A small image classifier, trained from scratch.
Training: 40000 steps, batches of 128.
Data: trained on coloured fractals of 300 iterated function systems on busy backdrops, 48750 training examples, 105.0 epochs.
Rows from block 2 of a small image classifier, named by matrix and row number. Rows with one number belong to one neuron. Each number is 50 + 10 x the weight over its row's rms, rounded and kept within 0 to 99. All counts start at 0.
After each neuron's rows are labels from the 100 images, of 14976, where the neuron reaches its highest value: "responds to" is what is common among them. Only what is clearly more common there than usual is listed. The data: coloured fractals of 300 iterated function systems on busy backdrops.
# fc1: MLP up (model.blocks.2.mlp.fc1.weight, 768x128), inputs 0-127
# fc2: MLP down (model.blocks.2.mlp.fc2.weight, 128x768, transposed), outputs 0-127

fc1.329:61 58 60 56 49 45 48 53 50 50 44 52 49 55 27 52 46 61 24 59 52 61 51 49 50 46 52 46 51 51 55 36 49 40 37 36 54 46 56 50 44 51 45 53 59 53 42 88 55 53 50 74 52 46 51 55 52 50 40 49 65 52 50 44 42 48 64 54 46 54 19 24 35 62 50 46 48 50 37 49 60 49 50 51 36 54 44 81 41 49 53 29 50 51 55 35 50 55 55 52 48 62 39 49 76 58 48 50 59 46 48 58 46 51 58 52 36 53 53 74 50 49 50 61 50 52 50 29
fc2.329:23 39 49 54 41 69 51 61 55 50 40 37 53 37 49 66 59 40 40 45 52 59 63 30 75 54 53 55 50 54 34 39 39 84 23 57 54 46 46 55 49 40 43 45 48 47 42 46 46 52 50 41 46 50 45 44 27 52 61 44 38 62 50 41 52 62 59 50 53 53 43 57 44 52 51 46 40 57 49 83 58 47 53 52 51 39 41 53 50 45 56 54 47 48 49 44 51 73 58 47 77 48 44 58 66 50 51 48 32 38 55 47 36 50 65 54 49 46 51 41 50 41 52 55 55 51 57 41
responds to: dense; teal; purple; colour: blue

fc1.631:49 52 63 46 39 65 57 47 52 42 42 51 55 54 39 49 24 49 58 61 48 55 50 38 55 50 39 61 56 38 34 63 63 52 53 46 50 59 72 49 51 50 45 50 48 51 31 46 51 83 43 51 54 45 48 53 43 00 49 62 51 49 52 51 41 51 51 33 38 51 58 36 28 47 49 49 50 51 48 58 52 50 47 52 41 52 54 49 53 51 50 55 47 54 53 41 48 47 56 51 49 60 49 62 55 51 44 80 23 52 62 44 53 51 52 47 51 51 49 50 51 65 51 51 48 64 54 39
fc2.631:69 48 41 51 53 53 39 58 50 53 54 39 49 35 35 61 68 35 45 45 61 27 43 50 55 30 64 45 54 56 63 53 42 45 49 50 45 49 19 34 43 63 36 53 62 17 86 52 35 56 46 46 54 53 48 39 52 54 51 41 44 50 35 55 60 54 45 67 56 42 56 47 57 65 42 61 51 52 49 38 34 50 47 50 52 59 47 44 50 44 50 43 58 51 48 54 55 65 44 69 45 50 49 63 52 44 53 58 61 45 47 57 39 59 56 55 55 44 62 57 58 60 45 40 50 40 69 47
responds to: sparse

fc1.83:51 50 69 49 36 29 51 51 70 65 65 49 57 54 34 43 56 50 51 54 49 49 33 49 53 53 50 50 46 72 67 69 62 63 51 37 55 40 53 50 52 48 46 60 18 49 54 49 48 60 67 49 48 43 75 77 37 30 40 54 60 53 51 44 46 54 45 46 41 41 49 48 41 51 52 55 48 44 47 46 46 55 37 69 42 56 31 47 63 58 48 59 30 39 51 53 48 46 47 54 53 56 49 49 48 50 67 59 47 53 49 63 35 68 49 59 50 59 52 70 34 47 54 50 34 54 52 53
fc2.83:58 39 49 64 54 50 44 49 45 49 31 43 50 63 59 47 51 35 51 56 57 38 46 41 37 57 34 51 44 53 34 46 69 75 63 44 50 70 50 44 33 55 39 52 53 40 56 56 59 72 33 54 37 64 48 53 41 54 49 50 56 50 34 51 38 52 48 49 50 55 44 46 42 37 39 51 60 43 55 29 38 59 61 81 30 65 50 43 50 48 38 45 64 55 44 28 50 61 57 50 63 40 50 50 54 58 45 56 39 57 46 47 56 51 43 63 40 71 51 51 49 42 56 52 46 58 54 74
responds to: sparse

fc1.391:49 64 44 51 58 60 39 54 50 43 58 53 66 53 57 68 18 41 50 56 53 54 43 62 51 52 50 63 70 52 39 43 33 34 58 54 55 48 59 51 69 50 47 33 30 49 40 55 47 38 46 45 49 48 49 36 50 34 41 50 68 39 52 49 52 50 53 60 61 45 49 60 49 49 41 56 50 43 44 45 56 60 34 50 23 50 44 49 45 40 50 55 51 57 48 43 33 50 48 39 52 79 43 68 51 45 44 56 59 50 23 53 53 49 52 50 57 49 51 50 60 48 50 50 73 47 55 18
fc2.391:50 42 35 51 53 48 53 48 54 50 56 49 45 42 41 23 44 67 50 49 43 61 70 52 45 47 36 48 24 61 44 54 41 73 40 51 56 32 50 49 58 52 60 60 43 46 40 50 64 60 67 64 52 52 58 56 48 47 53 33 40 59 52 50 76 41 68 42 52 53 45 42 63 54 63 42 29 57 55 82 62 44 44 57 49 42 52 57 54 58 45 60 44 45 57 51 53 57 44 44 63 47 54 46 47 58 50 53 43 60 49 26 60 37 52 50 46 41 47 47 33 34 47 45 49 67 35 60
responds to: dense

fc1.441:50 34 55 51 68 44 48 45 47 53 54 48 53 37 39 56 71 47 55 52 53 53 54 63 40 44 83 40 63 46 55 51 54 46 52 43 42 51 44 52 36 69 53 44 51 55 64 47 50 55 60 50 49 50 52 58 41 99 50 31 54 53 46 48 64 50 49 55 49 56 52 44 56 48 48 57 51 55 65 39 50 34 51 48 58 55 42 56 54 50 53 29 47 59 56 48 50 48 49 37 52 41 53 54 49 45 49 35 49 50 58 51 68 50 49 56 44 43 55 50 41 55 52 38 42 42 47 67
fc2.441:47 48 51 49 39 53 55 53 48 52 46 60 70 48 50 61 54 40 61 39 54 32 35 30 50 44 45 50 51 51 43 54 60 37 44 51 46 48 70 49 42 47 21 46 50 75 52 71 49 40 43 56 40 55 41 58 46 63 49 55 56 55 53 41 47 51 28 33 60 52 31 56 49 34 46 52 43 64 34 39 43 69 51 62 55 64 60 43 59 45 33 45 48 39 52 66 28 38 58 50 49 51 51 47 48 51 49 48 51 51 42 53 59 59 55 44 52 59 40 59 56 54 49 61 50 30 82 36
responds to: sparse

fc1.448:50 55 64 48 50 53 43 50 46 63 56 38 77 62 48 59 43 48 31 51 48 52 31 55 49 34 59 58 52 34 52 39 74 50 63 49 48 47 54 41 53 61 51 43 58 60 53 49 39 62 55 69 42 51 65 47 41 59 59 54 52 56 47 49 36 51 48 46 51 23 55 61 50 51 47 36 48 57 64 49 61 50 40 32 62 49 39 51 58 38 38 39 07 60 58 51 45 23 50 53 35 42 54 40 50 53 54 69 55 54 43 52 47 53 50 32 55 52 58 52 39 49 58 47 47 53 49 59
fc2.448:48 29 47 56 51 50 31 47 27 64 49 58 52 61 51 45 73 39 52 47 42 55 56 50 52 57 56 46 53 64 48 48 40 58 55 42 68 55 49 44 63 42 53 51 57 56 49 51 50 45 68 27 46 29 46 52 43 29 39 50 49 56 65 50 51 44 54 55 53 60 45 56 45 44 48 52 45 37 40 36 34 54 48 44 73 55 49 35 53 58 55 51 60 48 49 49 37 53 50 41 56 41 43 47 50 52 59 76 40 58 71 46 61 42 61 65 53 48 46 77 69 49 59 36 42 63 75 51
responds to: sparse; grey; orange

fc1.570:50 57 42 57 55 56 41 49 31 53 67 50 34 54 49 47 50 47 32 43 79 74 50 50 46 49 45 64 58 51 46 40 54 64 51 51 52 47 59 50 56 64 61 59 49 47 39 83 48 42 51 44 56 50 49 48 57 51 54 63 66 31 48 39 56 48 47 54 74 51 51 47 53 53 51 55 50 61 53 48 55 25 57 36 29 37 58 52 36 49 51 36 49 50 45 47 49 52 55 56 34 50 52 55 39 53 46 49 64 57 48 48 54 49 59 23 19 55 50 51 47 52 48 50 52 51 39 78
fc2.570:38 53 57 50 59 59 45 57 47 50 35 47 52 54 54 48 44 53 55 05 30 55 58 54 46 47 50 34 47 49 50 57 52 47 48 55 58 47 55 50 41 52 59 40 42 67 32 49 65 50 38 45 58 50 50 49 51 49 54 46 44 50 48 14 73 76 38 51 67 74 52 60 56 52 44 51 49 67 59 53 50 49 51 57 56 59 63 51 52 60 42 40 55 37 52 30 55 49 47 48 54 63 53 50 51 47 53 45 51 46 37 46 58 51 38 24 46 42 58 58 42 57 36 43 54 63 46 53
responds to: dense

fc1.241:47 68 43 54 50 55 58 23 55 50 41 48 61 64 36 43 56 44 61 35 42 49 50 57 43 58 55 43 39 47 50 59 47 37 60 47 50 50 42 39 46 46 51 51 55 49 50 29 63 63 37 54 52 50 49 36 60 51 75 32 50 47 45 50 62 51 50 52 49 50 46 50 26 19 48 59 61 50 50 61 50 35 48 55 53 45 34 38 55 54 52 55 40 48 65 66 47 30 48 26 49 41 42 46 54 50 72 60 39 49 54 73 62 67 53 45 61 46 65 51 50 72 45 48 53 49 51 44
fc2.241:52 52 59 48 34 57 46 48 53 57 40 53 34 33 41 52 39 59 43 00 42 46 54 37 48 52 50 50 58 58 52 34 56 50 49 63 36 47 49 52 38 63 44 37 50 51 46 58 51 63 49 55 50 50 51 28 31 65 59 50 48 43 56 50 53 64 51 57 66 41 48 50 50 60 49 56 48 69 54 42 53 39 50 46 39 46 53 68 46 48 47 43 44 49 49 50 36 45 58 66 37 58 53 50 56 48 63 50 58 54 60 50 49 52 41 58 65 63 54 45 27 60 28 49 50 70 54 52
responds to: sparse

fc1.274:40 45 39 53 43 50 55 52 67 49 51 51 52 47 20 60 51 53 50 44 52 54 56 48 46 50 54 40 67 81 45 41 44 37 52 57 59 50 47 50 36 42 48 79 49 58 50 53 56 56 68 30 59 49 59 47 56 51 62 50 49 51 47 38 46 29 64 55 49 51 42 46 36 61 59 51 50 52 47 51 50 53 55 55 52 34 45 75 33 55 56 37 29 46 50 46 58 69 39 45 66 59 50 41 52 49 54 48 52 31 52 42 49 83 57 48 50 51 54 62 52 53 42 56 60 26 50 36
fc2.274:66 45 55 54 47 40 73 42 52 54 48 37 55 60 38 47 60 37 61 65 48 46 65 59 33 60 51 35 53 44 50 56 56 65 47 44 48 51 63 46 55 43 62 46 47 67 70 35 45 67 38 77 50 52 69 48 53 50 48 60 40 49 52 18 51 49 46 38 31 46 50 57 51 50 45 43 66 58 54 51 36 47 32 52 39 65 38 38 48 46 56 35 47 59 57 62 61 57 47 32 64 49 46 62 49 51 46 41 62 48 36 47 59 56 53 54 46 46 61 60 54 53 37 44 40 36 50 65
responds to: sparse

fc1.506:50 61 37 61 48 41 51 50 52 48 48 35 23 49 45 32 49 36 38 51 50 59 52 50 62 61 45 59 47 61 55 43 49 57 51 44 54 51 34 50 47 51 47 50 50 50 43 51 51 42 48 50 50 74 57 48 59 50 46 34 50 50 47 54 44 52 49 41 57 43 52 17 49 82 49 45 42 46 52 39 59 56 26 50 31 50 65 63 49 46 49 48 61 61 55 47 44 40 50 63 50 47 44 53 68 41 50 23 54 53 49 46 60 50 19 50 54 73 50 50 38 53 79 48 48 54 57 54
fc2.506:52 50 52 44 47 30 54 44 71 33 48 54 45 51 50 48 49 60 49 49 36 46 53 49 52 54 27 51 54 53 41 69 42 52 50 50 50 61 33 50 63 45 04 63 54 63 62 64 49 53 47 43 46 57 54 43 50 51 51 50 51 67 45 87 38 46 51 55 44 44 64 46 52 52 51 33 60 34 50 50 50 62 30 38 52 51 46 49 66 46 51 60 42 54 60 52 52 44 49 61 31 50 48 41 49 45 54 48 54 46 50 46 39 72 41 50 65 59 35 33 50 48 49 50 40 51 46 54
responds to: white

fc1.699:47 62 50 74 51 57 43 37 42 40 49 23 26 34 43 54 48 29 28 48 55 61 53 45 59 68 50 51 62 49 47 48 50 44 57 49 50 52 32 53 50 55 49 49 31 54 62 45 41 51 64 24 44 57 51 57 36 51 69 60 45 50 51 51 42 48 49 34 42 54 63 54 44 49 63 76 49 51 56 45 43 49 49 50 54 53 46 48 51 45 53 42 53 53 71 38 47 68 59 48 44 38 41 52 49 34 33 53 40 51 49 47 49 49 41 58 49 50 59 55 49 26 65 48 51 51 52 78
fc2.699:49 35 33 46 35 55 54 65 52 47 55 49 52 33 51 61 51 51 20 50 52 47 59 31 63 47 46 47 61 61 33 41 31 62 50 50 55 48 42 58 54 48 48 54 49 47 67 58 37 51 40 54 31 47 51 49 34 36 59 44 52 59 50 49 46 50 58 55 63 50 55 44 53 67 61 26 43 69 46 33 60 55 54 50 51 45 50 64 35 51 49 39 50 51 54 42 63 58 46 48 83 55 46 48 77 57 50 41 37 37 61 49 36 54 73 64 50 51 49 56 45 45 56 52 42 52 53 51
responds to: white; pink; dense

fc1.114:49 56 56 57 46 59 44 50 57 50 47 47 38 61 42 60 47 57 47 51 49 46 50 49 57 51 32 54 46 65 48 57 50 44 45 46 48 55 67 65 39 50 63 70 49 50 27 81 55 48 73 38 62 70 50 57 49 35 51 50 57 53 45 27 71 49 51 62 54 55 46 40 43 51 54 54 48 49 45 62 57 54 72 48 42 53 50 59 55 47 39 43 28 54 40 46 50 42 42 52 45 55 47 51 50 34 51 43 51 51 34 65 47 58 24 49 43 39 78 67 37 55 42 71 50 45 36 48
fc2.114:46 54 39 59 59 24 52 46 56 30 46 56 39 65 57 32 50 74 61 49 39 41 50 63 52 59 53 60 56 30 51 68 47 55 37 51 60 66 51 54 49 51 53 47 47 46 52 48 40 49 73 41 59 55 62 49 55 52 54 51 42 51 50 39 49 41 47 47 51 45 50 49 49 48 67 53 54 54 57 66 65 50 43 52 37 50 48 28 56 17 54 55 44 69 52 46 46 50 52 36 61 46 50 43 48 36 29 45 59 56 35 41 57 52 27 63 48 63 42 58 21 49 45 54 46 50 48 62
responds to: dense